config.yaml
encoder_arch: "vit"
model: "image captioner"
dataset: "scattered letters and digits in many colours"
train_examples: 195000
image_size: 32
crop_scale_min: 0.8
horizontal_flip: false
translate: 0.06
color_jitter: 0.2
cutout: 0.25
tokenizer: "word"
vocab_size: 53
encoder_norm: "layernorm"
encoder_norm_position: "pre"
encoder_activation: "swiglu"
encoder_mlp_ratio: 3
encoder_head_dim: 48
encoder_fused_qkv: false
encoder_bias: "all"
encoder_qk_norm: true
encoder_parallel_block: false
encoder_dropout: 0.05
encoder_inner_norm: false
encoder_patch_size: [4, 4]
encoder_conv_stem: true
encoder_layers: 12
encoder_width: 384
encoder_positions: "learned"
fusion: "cross_attention"
label_smoothing: 0.05
decoder_width: 256
decoder_layers: 6
decoder_norm: "layernorm"
decoder_norm_position: "pre"
decoder_activation: "swiglu"
decoder_mlp_ratio: 3
decoder_head_dim: 64
decoder_fused_qkv: false
decoder_bias: "all"
decoder_qk_norm: false
decoder_layer_scale_init: 1.0
decoder_parallel_block: false
decoder_inner_norm: false
decoder_positions: "rope"
decoder_cross_attention_every: 1
decoder_tie_embeddings: true
init: "kaiming_normal"
residual_init: "none"
optimizer: "normuon"
muon_scale: "original"
lr: 0.033
momentum: 0.95
nesterov: true
orthogonalizer: "newton_schulz_5"
adamw_lr_other_params: 0.0026
grad_clip: 3.0
l1_shrink: 0.003
steps: 4500
batch_size: 64
epochs: 1.5
lr_schedule: "step"
warmup_steps: 450
weight_decay: 0.01
adamw_weight_decay_other_params: 0
Rows from block 6 of the image encoder, named by matrix and row number. Rows with one number belong to one attention dimension. Each number is 128 + 24 x the weight over its row's rms, rounded and kept within 0 to 255. All counts start at 0. Numbers have three digits each. After the name is the row's rms in percent of the matrix's.
# v: attention value (encoder.blocks.6.attn.v.weight, 384x384), inputs 192-287
# proj: attention output (encoder.blocks.6.attn.proj.weight, 384x384, transposed), outputs 192-287
v.96 083:122125180151136125128142110129162152129101117078132111124135168134126174130128151146091129126152147139127153143147108140119147162122088149119127153128109128127091131159100128128121146063130140151143131127129110105151126114142188127103111146137125060106119120123080093120130126150136104133
v.97 099:152128153155151107183142150124074108127085128105156155150123120120128093128101146078100082150130123074091159130127130138105108107118130045118117109130102129147129107104114124147116126121169112157176137149125128140128171087156119103154082135103121125124131125144123135097113126126096225153
v.98 106:132106110128121131096111090128130133128133150126113098077149114126092132154091170078111082127126131139133128097119105151096153130136128120119081136132136163131128152107110120103128155136127119129111131131119121121130162121130142118118138129052112138118093121120102131133138134110126107072
v.99 092:143109069121131129132155125158111137131075149136116137127132161089135105095134089151110129102103153115128167177127144116100132170085165141136126134165173130143139065168187158146107178083162127115121132160098149162143126128132130122136131130131108151108118125129141166121123128126129112095
v.100 099:130130087109147111092129152099127100141128173113163068134090129138145125124124126193136200149131132141120127129095113130166132147088128145125126117151136123145128087103110160146124090124128126131158129130129134139133120090105117128129127157137131168158096100129126115122098190116127131111
v.101 101:167112129116149116116123128129133131124129188149120136102126113131129106122044134115083119124141125123080123127169145128132126092114202115112127124146140119125131130142131128143138112128145151096163124163097125132134172137117139124135113129128113112105110126122147129126100168066125127089
v.102 100:171123106121116153128130077211146095123132165146107097110124126132120128131107114113128173129150154133125067116133158148134144146101160192125145119145156131128126115158186127088132138118169134132153138100133160142126138164132126140126128139135131152121125126114102154132161128149129104117
v.103 094:144167106130125123130146106127150126138128113100147150141109130132174145146112115130127174138226111123149135117126130174145140134067132072129179126111109085135047146155121137120128129116132102132134124136143136127113087110100128153150125142157120101133129139130100098129115126142096125176
v.104 102:151127119111130133107129123153140137118138134134122158060136129122128173131131110124133051044037128146125136131134074165132115127143200124125119122142128138142194161149125127133157129141122136105128139125169135129128128125121123153093135129099127113120193128127140154148129107129153089128
v.105 096:106147152076137142126137146136183136141129168128129130123133142137153214111126085119081149126160130131177099126140110128215154177131135139135143131148131139136138129155122163128128128131128130114122117127097159165106125142128137129104130092132161136136164123127120122137124125130102123129
v.106 111:091119111108076145193118116082160101140151154136163144151128128108142128106124118128115087120112159141217126138124105119167162167128135087129117117127138133134183127140214129124145153139117143126128117137091175129122150133161126116119166127119121143120136109131168178098130128121120109106
v.107 102:080131211136128129154087149147122130158145124095130126107135097141139136133132122126128131150157112148121131075080116102128121121125127199100135142111123128078087140114134090139130141129095130132109126095141129098082150145122134132129133138126152139138103137144120118143193157137124244129
v.108 089:139115084073128169131151096111129107141097128135110113144123112106103135149099124085145128126134141136143128144077090129134131165174131083132080132125121139150130147115159125116139116132146094178086127079110118127144142108145127135099159126084082135160110133131142156149193119102127128088
v.109 109:102103117124067150146086129114127118128123124138127131127128111086126106159116139119133065098077122144113116198157095145095096115142213146114124127142128144157197118151167118128134136121113123069129128104164127127128132117129169135088140127123138139103137107131178158126175130150136109121
v.110 095:150103153126176089109146142177111133126125180135130108140125128134146132129090110126117104145133129112104129121128102124187147121120126155140094144129122122131105131084126157140103105132134124142132137123119076141170139120130125127127136161117102092193109123120125125124123130113099127137
v.111 090:146141128133127108128127141134123123122187168126096144126130138124126174079124097117164161126122120180100128090122120091121122132093172107132088153100127128109080156112127127124126121150125155100061135108125131112097151128126109135171165147135143097159132133108113119166142110090151117106
v.112 099:128109145176121128220148163146138112136179110145139167134127122090183110117129109128154096134141108090139125172132136118087115142129126111123139130131128126143103081169149127166116125124130142128128108169138174118089126122172126157147080128139130131116160126150154137129150104125147124130
v.113 101:144100175122106102124134101123131057186104133131210129128111123120140175131127161114137131145192116128158133116108136144217152152108073117131111128126099117127107141132086152149112130120130121143138131143141098132131124101100155129152107130146123112136115130148103109136153210151103173176
v.114 105:149135134133116126156111099103143122132138114125112142147061144129132123121119124133188097058104133160128106163135108125095102115141155076120133085132110120152138125133197126128124115113143161081150130137128231107096127113108138126137158142138122123113157127116136167128166101128131115119
v.115 096:117100129143120110126075118119124142137114127118126128037121161117125129162145134172171151118144148152101122123133153178067128129139126135077137103153113128109115139128092114109119129105132127106131146103148123116154130127116177128112122131122109091090118138127128123110190162150131120113
v.116 104:129130139121146145135111131061103135097129128109145151123139128148119124113102129124109156140123117138112154104113106062169128119125119129094097128130134135081138133084106130070124124117125136145128130147115123110149153133167133108156138163105099131101115107109109091119130121101130146085
v.117 094:135150150130124107169125175059154129130130153128161165109150136124148178123114136143146172163154125153137167206157130108126130153099111133134125132126109120147132128128116125119156131116115133118130115130138135130091102088117140150133115115150135125135126112129128116149129127113130114056
v.118 108:118118137136091143128126106072127137143138107137125128147125138096147109134099130125155071100127171099129132145088133118122123135129132130113132151123137128125125118150215124121107154073125117115100122131140164147108096128128175128134179147150135125132128111141124166120179131130073130123
v.119 088:130126115106162130128122129151108135140079126112134128112153140128130109098155086125119093101138142130127091154138122157152155145141163163125166125170149138130142122139141127166121133125139134145124193130134137129119129140147133098121128120108126122111138131115112120127158137130099147175
v.120 102:101181113125122126132098175127124128077090120125128133157130149130105159084140122130133129129102105153116117104168124130108191133153170116146158105134120131109153128127121139101149115164122127129130145119129131127134131142125128127121137124124175118139167130082137126096123119136136109135
v.121 092:137123121105104128177140110128125064103129128129142170111109161123132133128083108140123118149110152137132142143127158187081174128118170085130115111126085133088104126129171154151156125155144104132086119111128131127081091157152138154110142126149130114128134135130153162112159118156127103091
v.122 102:131136148126128125149117186128118121141059119124166144208138160152095108094119111064163127144198100129116121129139138134137148129134128105125164120133065120099150125127135140144116112134109112134164142134136130141102124153149162111134103144099095131097130130142083106041120144131128228193
v.123 099:141139125132129122150110128128120071127129162112100145131151171119129128129145128144126154112148138117132072160147129165182099130107125157132162130132142119135151129151125157160147169109180155122128161128119124120154093149147138107109130122135099127127129119112124113142149159117119126127
v.124 119:121102167134118097138121137105138141130110135129146142123164134150097180104116145059113126137145096134104146088137157084138156146110128061128068136129113167128129132103108145120125167106122060130123145139127130129111202128141120127151097124115127120149126125128125126124128098122129153126
v.125 094:165134117119130104132119126091102150118105139141076135174143116133118128172109180147109111128115118137122089127135109128144090097101129140140139137121080135129173108121146134071137130117134133115121121118076107129149131122124139129165128124124127128127099108110156093126101132117108160059
v.126 107:096101147106127139150114156109124156146127068131136166117146146130117141132139121096128133128131123076152147096113216103113129153133123108116138131118124132102129136127130115097110200128105105137128103138105133131108137135129142117126125090119097142139128136144135128111157127135106176139
v.127 094:135136114182122132121128124101084119125132131096108118108107097104125112130128130130081119195161127137097131143119098128077112117131098129141160082126114145125145091072128140124139146128126115140116126115145129128106128131134113133127121097120128142157115122131126139128065126153088144123
v.128 097:111129107111126172128132118126143158100119054115114147126125109115137138138137100125116102089093119123147130128072115123128126118112128172155165135128090138127135126185174131134126133121141120158101125136182119125117123143136137148090138146145117168117147142153104124129128135161111109127
v.129 108:110167157110135144141167123168153150133130096101118133138099108125118101119104103101102125153139136100141127069083162118131165107134112120131125128112131127050019139130116132129126121124117108158144151115129125129129171145133109132138181132159168126096126129131122127111127148121088122133
v.130 101:126131144125169133100146106205143187121107157165112079076103075141109106150100130069098113090101124127135136121127083104137149128148124194147083142153127127117135125127121117127130118109128126109116123124144141146161188162121145147110129128107188172119134122140135128128145156140160128126
v.131 101:121134158088132178112124107126133098139142098100110129109124170112130152120151100150119203120114133157215127135079121107152130116143118121126139136124128105137134155181118187105125130123150159127126135141156122107112132133121146129090180144112130130122133134131122121163181133124128061128
v.132 100:134129133151198103102137122147062129159131149128128123090121115144145159165067098126159098127178132108074141129124075213131141133075170142128147106134124141112108127151123108162154131128126102128110110140165110132143105110111139136075129130129128148160129136154128113137139181118103150157
v.133 093:132125092173156130093142146155095162136138128088116141072128132132154137101119113150156131122095131117129140125106095150109124154131104083104128090130138155131122129163169109127128129108149126137117128130198164128125120101126124129056103132123145123110166110122116093136129137130115106113
v.134 105:206133130136128128138131100118124114129164146128107127122102182094135122130174118155141137127111191118129163176128151132083127117129125107127153136127147113151166100115149133131126142128130185122153106155105158139158097123150107127155128135119103130127136130148150170128141083088132067103
v.135 102:123130102121125123109123136150139122117113154132128132110123167097098174117155132213126219131084160156129130139127131168116120158137174100126142109128102127129128126093127193188146079146109133130160131114146148134131120127128122132111092103095133113105156150129125132112105128132142103100
v.136 094:109129110106108181100138145078129155130109118128128100123124141127081150129162123128104165125129125160157120104112078133132123134120138117184142124164125188127191122108117127073118128128113128143128136122130129103153170122125102099136151116098112164134112143127121138129114108155129127133
v.137 082:128127125134117159154120159112140124137133178091148172130133131160128092054145128143109144135051139137128150136143110129086137124124120129128067126128141126150154096106168112134133129145198121124154119138140058106132144147248121102125131140145138119126126112136154111198154130126131144087
v.138 115:137125162170130128130128178172128131165127200161138118099131133172120147064127118095146129135157077133133091096130160127159215135118089156142068144151139148129140115126114120130079135129148130127127150162120116121111188128134141111151111128127160106128124093109128111133122133125114185149
v.139 106:148124129155136074130155206130136135128118150127135159130146162146150166087150104152129222148176119129110162124134139151133155140107113135120131134122114130131128094082127117166111130116127128162141124139145123129127110102142104146148043129113083128149125126134110059142100114129167145117
v.140 094:135140172111150059160131112157104134091122132134128141132116157141128115130045137150052136128118106117113157132149126112131135122096141125131111104149113139120139129135128123105147116078117117118112128100100109137122111118111118162146151158128122165134105137138120130114172125145138143114
v.141 107:131118122125129123122138121121124095112026127135128102191123180106102063161115198136073108123117139137121130163141128130114101109124132100116100129128119128115128103128119195113128109119166100128127158128062143125157143128144131098136121126111104133132097124136113146077122128132139128123
v.142 101:202128109149166137116185096146084112148114170139087111109107127141113113120115154154137128151137143094132127133114127157124179126153055107130047097129181133130092126126085124126132117111147097142111136110140105128160126124128127148106140144109130114142132128122130112130179154132087116113
v.143 089:128130130129140104139131127132084115134130100139128091127123144074127155124093142154128090103134097129157108128133130112132121116153135101121155128135137142107066125105126181137151093128059137128079110123112212149082112134090128179096149112134132160102141143152139140050125142128127100122
v.144 089:138145080142113120104116143121157114161109090079155120182146087126115127152128113117163128102155153117120116115124059132142136116114131173061086084127127088164129116121124083107154118117127127130118115155105132134127136181128137108089143238138111162100122130112120144064141055077121113139
v.145 089:122144140105132207129169084073080078132165098131163144097128084118101097101101128163067047128128112182146119103123135141146155148124159122116136143131134123193145126145127134146130094098170119170103158118110126110166213136153145126129132146128100114146130091134118123123161144130098115128
v.146 098:151129085132119146119165153061190178134121126136146142170105113130109117167166123124127155132118128104131128134144116131096134146126119128146104108150129146127190111160114127125128096133118185123128127166113127091139121128135104120145127128124110122127126146125121113107127124116117164149
v.147 088:127102127113143152111154129121135141112139185116126144072091091150126105127113127192044131163133128158147127126155135119134139152084121112127147185135145108118147130129141140133107113119134140124160154123092082120132135103128129112158104117087114095129109126154128148131149141132163189105
v.148 108:141130098130115138111138095087143104137155113172152143077124097122129127127159129137134125094198157117129129124128199129125134121140120121122177130125171114150145122192134134116135124152112127153130128126126139125152141120114150099123116128121121125131128128132104122110101113171124119075
v.149 094:109124127141113163128100125121150134141117140127124134133155128110134152124164114186129127149156127073114128157110128118106128125121115139129096119131175080127130128124101175126044080129097154110129133155146128128058109117126134136112146121107102124128103128153133130130116117165110128119
v.150 096:121133107108098144124108143121128130127120128128107117151111102140126129166093134169159079129126141126110111107112177144170111116123128155122152128083127114089092145082073127120129112140123151128125124126119128128141119127102161129144128123137152124145128145136178134145089133132103093128
v.151 094:184124136174125126092162129081125127130117076179148127084164126144100106124124156075168096103121130101156152114172154132124096167168127122130129086129098137157124078150134078133177166128152118137126119109104129066203132135135131118128108163146128150177117147109119047125126123121097110126
v.152 087:104129180092126132113140137130123152115118103157153115130125068125131120099139089129125128152130127129127112135155129116109123120143151089112121132124125120143133122096150053143148123140180118076135119131134123128142156128131147100126105116096128120146143135137077131081144116142195125109
v.153 098:129121080120130154127137142127128127129132098128145130128081127143075053122139077127131126145117125152134070129141129148149144130165086126058138124131133132109122126125128055135130141111133153164095126121105213102147134151139136146148131129138141163128093141128110140048112127087116123131
v.154 087:129116095125139120138132154194106134135125105152129135105135166126141135066128129157176126125125130138094120162109171128069123119136087110110200137155114132114123129144128179113128121151122129128169128116149103102125077131083157118104120131119155101129085135143097143128107150141120102106
v.155 103:122130128121131092113157115171127100130107129122133132132151127141126114125134127134127165068169149109183118109185101101135148126132130129132123123141132139157164123133138106116144106152101136133126093113127121141133125132135119063116089135111159131129120129096126118110123123090142154134
v.156 088:133122106161140090114120127066115112125160126111127126103129126111096124128114139082080158102102114136114129128103127129123126137123100128126159139121170134176127117195133140135130121132069127187140102116114120126131152030148157116128112087124074118154130140143208135131129116149131144075
v.157 089:123113114131126123133125133144119109134127161131153126179130125140127132110151105120120162147184193129143105146149142128131142126124111121136150129103122149086131117131148157095146100192116147137119115116127107127127099124126087108142103164141148131115147158088110127127059124114156159159
v.158 091:143114149084103151097129123131165206120115121123162125141114147146134101159110128124110127121127146117139185138164131074139128142110129127122093129165174126143170130131128125133132127127161135128131130137128099125128145116144105123135105123128118116108140106145126125108161134123150154126
v.159 095:152101158128119115150179138171129138132083157138114078132179128137120131139136135128130121132147093130141127165169083120105160127134137129152094122121093108086104147101173122142127148121141149081148093155142146163128093142140107141133190143089174135124127125103139136117127072100129156135
v.160 095:125152137126134125128110074147120138091130142147110128075142174113136184102118138150133131141150111139131119127103161134114122143142128113131169130153132139123129147192173186129115132138082114158128130069162115131132136147119108129162137120126156127087113126117141123158149154180110119126
proj.96 101:069042090104122100114093186125129168134104174133139162089138117138130119128113113123115132099144152124175146111113130130121179117128114136111128089118074112143128117121130100104135106131113128130133125138194108139116135156127108092133079136122118132134111135105142109092166092123138138126
proj.97 120:158110146119115161113127142134148115105170128121074130127138140150128127123129095134128144149116150100107103129137113115176129127095131145113075138129081121144053131102094116186128127095071136128119139130128121155126071146125081135131133143139121125150132126128117126134145127126132130130
proj.98 107:126113147121122126131143137135131184142095129141132121121144137128099125099172117170117114130134147126131152106128156126145162125163146145105107120166110084124145089125138097185127103146110121126128143111111112129105124157111123128147067129167110178110165125126120089113123139134097129115
proj.99 090:128201128133087088111126136122134129137125126106111128092166122118131180141157161124094135118122084115128128122159106164133111105161093119127128115144138128119127164137124167108162098128150142132128135134164088106120158127128118129127131158129125152161132124126122073165150136058126123133
proj.100 088:125120140125128130130130130148135077130143106112042114128209112121143139138137181144159130130122161131106096178138127136126130177121094130131125114101162143133137110131132139140158129114161125125130129106086160084129096130123150119090099090151111065147116112185092174140120109127121116088
proj.101 097:129150108133141129084131153139155125131127081126129092145110134138152151154147127118119106174137110125120127141126104092153111117139144120106118131127083128138133175122133089128167132132079095142128111140117138143036105121126157122123134141210143132129151145153135128153150140089096128136
proj.102 100:075126118142149113137137141129129173129119115099131123109145139124129133138121106122114100167132131129147163135165176120130168141197123103103137101154124146130208146163144135098124110121166128157077102193126111118093215110139193098127140136126126104103121120128145140126121144119151113150
proj.103 090:116115106141128168103124168126125072088116137133094096148099128133130100085109163126116105117126121127126126162118050110119129137107125109140127109107108161091153130161126138126130136164140132119135078131118128165086126109128141120087140074106142080126125148126131112122184171119138114127
proj.104 119:116199142120127111145142112128127121130125153129139128143119139131135146125158133194087093119158097110128135117124190107120133128173129084131124129128137105109154124084139131098141127140100130137109136122088146107124154124114149116175127101141128123107114181142133132090100163143135076139
proj.105 087:149122085127139116130130124126129125119128132071107133129112144136137073141180130125122126129108085140135122129152170100109125127146080087099132130128101166135125142199181118071133116126201154132131125163133157095127128128112132079128130121127123120069144079109096125092132179125110171128
proj.106 135:182192128119165091127110119106107139085132170088138117131144140148121118162168128125112099158145129122094120137161152131108125110146122116122112129159139125125087150130140122111148103170124120130083126140143127130130119140091128113130107133128120151107134062126094123148118154120116131132
proj.107 107:124044140145141166128153094143131128123113116173150134146128130134074109111080109130115141145154171153156139110138142128142125124095142139130131127127123117145102059119125116147033159089109127139102111102154110158111127116126151128108128125125133115119120127138111152089136116139152117118
proj.108 099:132125165120120122137127117128094137120127165105089105105142143127108150083166137151120128117121125131126183120128136126130189110134066166090167184131124116123118105126103100173137099168157126091154125184122107157128143148110083132157122131101130166107129122120113101099116124133126128135
proj.109 107:159179136088148098129136110095160179127106163129135128134139119175087130105177113158120115154150118106110165097124132156130194129142137140126100117124130070124101144100099135132127121133109119150138154118138123112099124159111161132121129152153128145126111158105126065117093128100129093117
proj.110 084:064117129139130123106126127134116120119127126162080130137139135082142170119119130153102138148113081108140127140105139126128154127124140100122120142069109107131129121131144111122131128111127127110177106147123145145079118096125117112143098130170144128160132141134155157121142129092087131139
proj.111 081:082117154109131143131148075134144138135069085142155118144113097089110132121127171141093103118145122124132165120129128177135136089130158122145187126151180114153161080099155115189125120154101142128129130108134150153097128101128130156097097127122130120115126167132126173060131119130152127128
proj.112 090:120127114103176133107128107113124114123140132115164097144125120147099126145134179093066102154169114128132113130125093117169122113131166127155084120132155140157100124106136123129158142129084127142120120123150091155112124138099128144120133200131110127126101106127085130162126123144175120125
proj.113 090:116067124140129145099113161132144111076132157121071126125126129135138111134120146145138134127151175119129123133140131084127120128096127136164120128092125144092092124132128135130147118127154138131114137120196127194130101133132127100100079079096128110139114128146091107108146126128133091127
proj.114 148:119193124122125065128072121124137139102130128113133158102137112132128149116152115116069088138124128135101141128134120141140152121159175127122136084150166130134171156130136120155184090174081131153071128124097141095093128187135115130128099114129124103081134128125126127099104122153145121140
proj.115 095:109122127152094127120140162147139139113131148122125169126111127142128126139121115162127138131120151124127165106149105129154157131125121147129129116122080102127143129083100112101174103134101139177123108129139104134132135132146164103143149118137146075161134153121129113089111115131128110121
proj.116 094:107108128125127127128127126156127129131129129137135075157103128126093126153105158126174140120111174128132126124133137142127109151139119183127100159129101129166103124093088069150131129130103139071152131115125133148125122117096112128151109092129120126102129106124097169096105127137127142116
proj.117 101:136131112101128067088108132140128108124159126080143101126129096127128128173199158115112108130092121133108128102127136123125127145161106156127132138143154163132134135144110091095168130163134172152135142127127143093129130165129148131128128144094120101057128128097117135130122154135128124122
proj.118 114:126186175124119124128123080144125166126070143129135173129159094130109147112157127105111161151141083128127132139138128148173122063148174130122137111122132108132118145148139160135128130133066107126132132130124104124138131157129058125124086161129130144128086134129117089119129128103135094125
proj.119 073:124129144111093158128158127133173125145101123127106165126118131105117106126065131128151128142081122129144142088197142126113122114113088108101143113127083143127122143122130168112096124059143121127124122115127100090125114100126094107127129141130141135154137087116081128078088150103129128101
proj.120 096:129144119100125095131128127128123137122151151128141126107113115102114128138096120133162113128068076119112128099142140140083096128144101084121132132135156134134124132142131099128126109111139158139130176110131171116131128129172103128129180126156139125065167059121123129130088131138128180126
proj.121 090:127192135127114107130076130122128127105142151114138142137131130160118140107144099136116142108160119067130164103137081125107128097125106114111141115145128109190101165125107085090129127136102179131112160137114076176157209144134117104150128135084142139152139122082132065135147109132116109161
proj.122 114:119137139131114144123124128136131097126138121129100128140136128126128077138048106126160148182128137107119064129131131101121124122135132099106091120153118148149042131108101130141112151081097117140131135127131134163156063113147095114121183128158128125166130104145112135144128159119126128125
proj.123 108:148188130108120128113125134117152150174101119118127162123128136126141123102157162124140127146109117136135138104152148109059149121164085140114130129128125194097153144160128121116112124136149116122127131127125147078125130129094165121148120137124125161116129127103120108112142142110128130118
proj.124 138:110051134097131128136148082154130131088166109136096112130085130115074093121135128137123132120144137123141130110108136120151163124135150148136082139148083048127099058130130102169133090116116156128150184129166111188126126175132117123128106123127124126115155122137094145105132128137145148116
proj.125 079:142138126118127108105115146139100127144130129152131082128132108119128131157165121109214116122097101134128150150082140128119114128121128253122121140112141156139123129140090099145131158132142127129142137123128161094063086141116122128101150112115129169088128161156142130129128128108126139111
proj.126 129:170045130137128139155118092131119131103179165101128143143078149143102080128098106132134177128121134122130116128128121129163101138069127162146120164127091122133089119133082130096110127095137128122180129158175086173193149107146104127128157122037147155154143115106111127134134127108137142117
proj.127 097:130136187127113111131146124149103119135130092104096120090174154134087161124127128126110146114074162153128110125125156152124154143152141133099128144130138126133152120165169149130128160115109167117114156115073160014122113159131118153158124165213151095127132140131132125103133165156124116127
proj.128 109:128129120196128134124128135120125128155115142144171134101165149161102120129101176141151128113138128124177131115142133133124084128112128155177122108122150144120114121132113153129119156126097126099172125071148088129130132126137100105123130156114140131137116151089118079120125116095129091111
proj.129 117:104030128188141178081129154126125125116099123113119131182126125128143104129077127128096141128142127132164127125129120121127087097127156112149126125177072107157109138149154112134083136124130125124128136124129095184103144110134116143137123120118136127184127087082117076106240128111140190170
proj.130 090:106113132132151113124155122134111163160090156140162123133143150119118116117124116141125105149158134133185125141129152128133115120143154097110123117149128099107123127131160100162127136114132136128160117125142108152055115112128140142122115163151094137132108129133150151122125129110116112113
proj.131 128:115126142163160122149105115135120148139161129096101140130110098146150127090144155156106128096124134129148133119144156130125122126154079127161163143134101180128142128129168107104196103158158146108142140121128120115133139154126125113162103109147118104127116141092100127016123140134142150140
proj.132 105:133131163128086145119158174143128111124106127153098125133132143156132122137132130179138141156122153122130124165128130086128128092127128113107115126108127127076122115186127152128113154124114140136129108100123133106084073137127128141116133107138132116150128153146125110101130128128119077078
proj.133 096:125142177132088129127156130124129109154125155122140141111164127132090117159126128142130119121104162125121120107164112137180137141145118154107133138197162137128123082145128137131151110141089152123166116078032119040116114140148097125165107165154139107130128118119110132083110117142124135093
proj.134 134:122190113115127091128105136140122140145128124097128134118126134127135185129149152125083130116114099113092123125144126138097147123160141138125119122120133133116179193144188141109194121135136142116115132135128147079137141140128122150131094135117102161124121130131140113129128157139139128150
proj.135 099:129140126136128088146124136128129114101174140123129126121134134133170134173149128145129128092129149096097131132152144103133130137132083148142126127131127133158120142079157075069164085116150130163111128121138120128165143134136128082130153109125121122138127117147117130119103118144124131127
proj.136 095:128055133117138116182126129118115135105150156133107122104131144132129098127134139172175116094113143140125144152132163137100167127112084145132144121130120126101130111124127160117128082123212113105128143138186135088154121134122116126092144100148103159127168100128106134101081128119138158113
proj.137 076:151184170127174127132139128133116128180123106105130151156130127136126156118139133102127119133185128151119146067122106125098152137120100158121148122127129146145097109089059099132124156125129079128138124119150128142183097125113135115129118204125132125144110126087107120138096114121146122141
proj.138 129:123048115127127126105128137125149145134122090129080130123122123084133075152114117132142124157108113127142132123133129120149129159068120102154135139126116109148100109129118138124128125073152159146182165129127149132097112141197131116137127148128127100171127107108125146153126117112112129112
proj.139 108:079109117069111115129167114133128110129135103144128098127110132090115133143115167124142121130103136122120112128125121103128160218113104127128092121104129159181134098117087160106113132102138131129148109156116156117141126104130126122125167155112120089134131122114100181145098126116134091097
proj.140 115:099136113114130122126083108134127116117138148140138132148133125117136134129094047092135159117141140133141126140136139141141112131132132125109141150153128122125105144161068125118092116105071174117120069180123133143146175131117136137101127123068158131130134137110174157175158124078131132150
proj.141 100:134131142129104128135085124148141132105157142127091128097164129147129143117137083135128213102153143095119083140093137122146124099144087122106116128164131095115091158107109126162133129120140126129097195126138108171124124154139111146128112124132116198157126153136166125142169091122122143133
proj.142 096:120159170089107113125129124154141117118126112128115128118162127095165146109125092125139140128126157154121113146117128126131131134128111146119182152132127135114129128166112069148144100129101155119105130128027128137113148140127139131139102118127108129145123129142149126139138110163125170125
proj.143 084:099124112146112122141109083119127114096146177147104113113187130157110126121128103159096142088128157113148110128129134136128126018128141107135123116170145089140126116134225129131142106149149151124108181129115103130105152180126105138126104120135100186117174107134115143116163129144114122119
proj.144 093:128127105144113171145141131144134132133086125128139120128138133112118127127136122109132107128100172197118120164173123160127077100144129133130103110113133130145175131105136126111074128067033135159140152130102128125137127126125113144116135087062088092137140098150129140123132128169146103188
proj.145 066:136127133155090138158108125133112120128159110182132135120070160157129145122102127123092125155129077103103128166167141174115099115150081128110123155140129124127126113130123158125127135138126124082128132107174121072169052112062115083090128131101140124111128126122128107170087160133154140125
proj.146 087:090110152163123155126111175160140130059117121128110132105109142143197119111058144101168165131128075128131119127118155176129132115113079123120141106129148123169116134122112134145138149118139139117129126125112114056134121119117107105110138157114093121110121129127145131141122131149121042128
proj.147 081:169106155133127125106124120128150110090117114139111064129126165076172124136145144127170177128128076131113128105109156097138089121124108089126126117129106153135119153077116128148168167123164145126148132118162125112108097140138114134120179113128080118121169161134116136123118124128105113125
proj.148 109:129130146143128137120099142195126151114108144156124129145122112128118144115129128139101168148115107123156127131125137131100114129138135126139118131128129129147126114100110135170151136157130110110117162152120131130130073110146097145121101114131136135133159140156165096119127127124139149161
proj.149 087:124142125163128141116104145131123149150153142141143129127121115131129185062139155126115173128128129142128107081127146129140128118126134125127130183124124154142129131167108136161187079134145140114109076166122132157128146133092141139095119102138141161135127180127134114128104174075153142181
proj.150 072:143141147135159100118123145131129131128131130128128095151160136109127157105135140140047121167132142162099151127113117112120113122113135123126106166116141114114101101122130119149128122156078171129115141120139131146078128131130140114118101124128120154068214133134069181127129128105146144139
proj.151 087:074122126111128141128138151182145150071145144132090131167155128136111100129105112119147121125101137130122130163132132178025134158089145146171128078125140115129130140110103128111080136172128089104161184139128147130128127092137109129137102138128116118117115111157172114093162101144155121136
proj.152 078:147141129101199129136130116082163128053129124153132128147153129102128124118145162158123130152128106121121137158130131120132059158124104129146091137109127139126143132116146119118140113104120096141184160127164157158122131100133128147129128115138100107133143161126128122132149119129142163126
proj.153 093:118154127101128119140149129160141100144110130110108156094139148160138134173156126114114074162081137080078115143105119128115129075127121124157096119127105117123125121127122127093106107139130129133103128062128107128119080132102128126111131115132152133100181122150103138149128128172136127128
proj.154 073:128130125126128160078125127156120127144103170117153131128161129088126137157145116132121128134143152124154154091131099128181180128127165133171103099087152120143106143109104101112122132127129131132091171132124152198116126110184115163119128108129142134112128152172134128104117124094128160151
proj.155 109:125101126117099181135145086139131120084039116153130115132157151090132086133147144120138093119147123140127137156119129168127129132127121107130128119128125129104192126101134126125103167098127145122126148142097128115128130146130051125134158113113081094149131121172128120127127092172115106127
proj.156 077:127119145115083110186153114145145127145103128165113080128128167177136116163127105132125124108123114127140131148119136139088111128119121091120127137132108110128115126100182129097128161103166130088168144124172126107130123126140122145137132161137114132124159112087113084114121128139119151091
proj.157 093:127137137127136161121141148176130128129107131122127137088172119114126116153115173104156118129165105139142145104130114155178173136171128128121131131164116065145143111143124057129143158096141189143104140094101128118126147149146143137111128110114138102128125147135105125114128126136122081156
proj.158 075:160084122176119103117115151127143130098113104121132116180117128110113127138151126130150138152126109131124125133132139093105096128123101122130125089117130170118133153119112143148146137111103147136185126145138133123129128132120062081140160118087073115150124124129142149132137109126131120127
proj.159 083:125130114128150089102140125108129144135143127112110136127128102106119109130160136133210131106119131112110078110131137132110120126125135174130132110143120140121150130135173159117107124100119132118156078125115107144142146126126133126133126116124111138102092130121119133130151139128129113131
proj.160 088:151097128124104121075168126122107110126135153125134142138079113127107127120129105132098128127131127127125163106128125114145148136129168135115192177150121136109093131120095144141155148145152126082112117186094129128104158129160140123128101162138173104190111131127128093133126133111130181126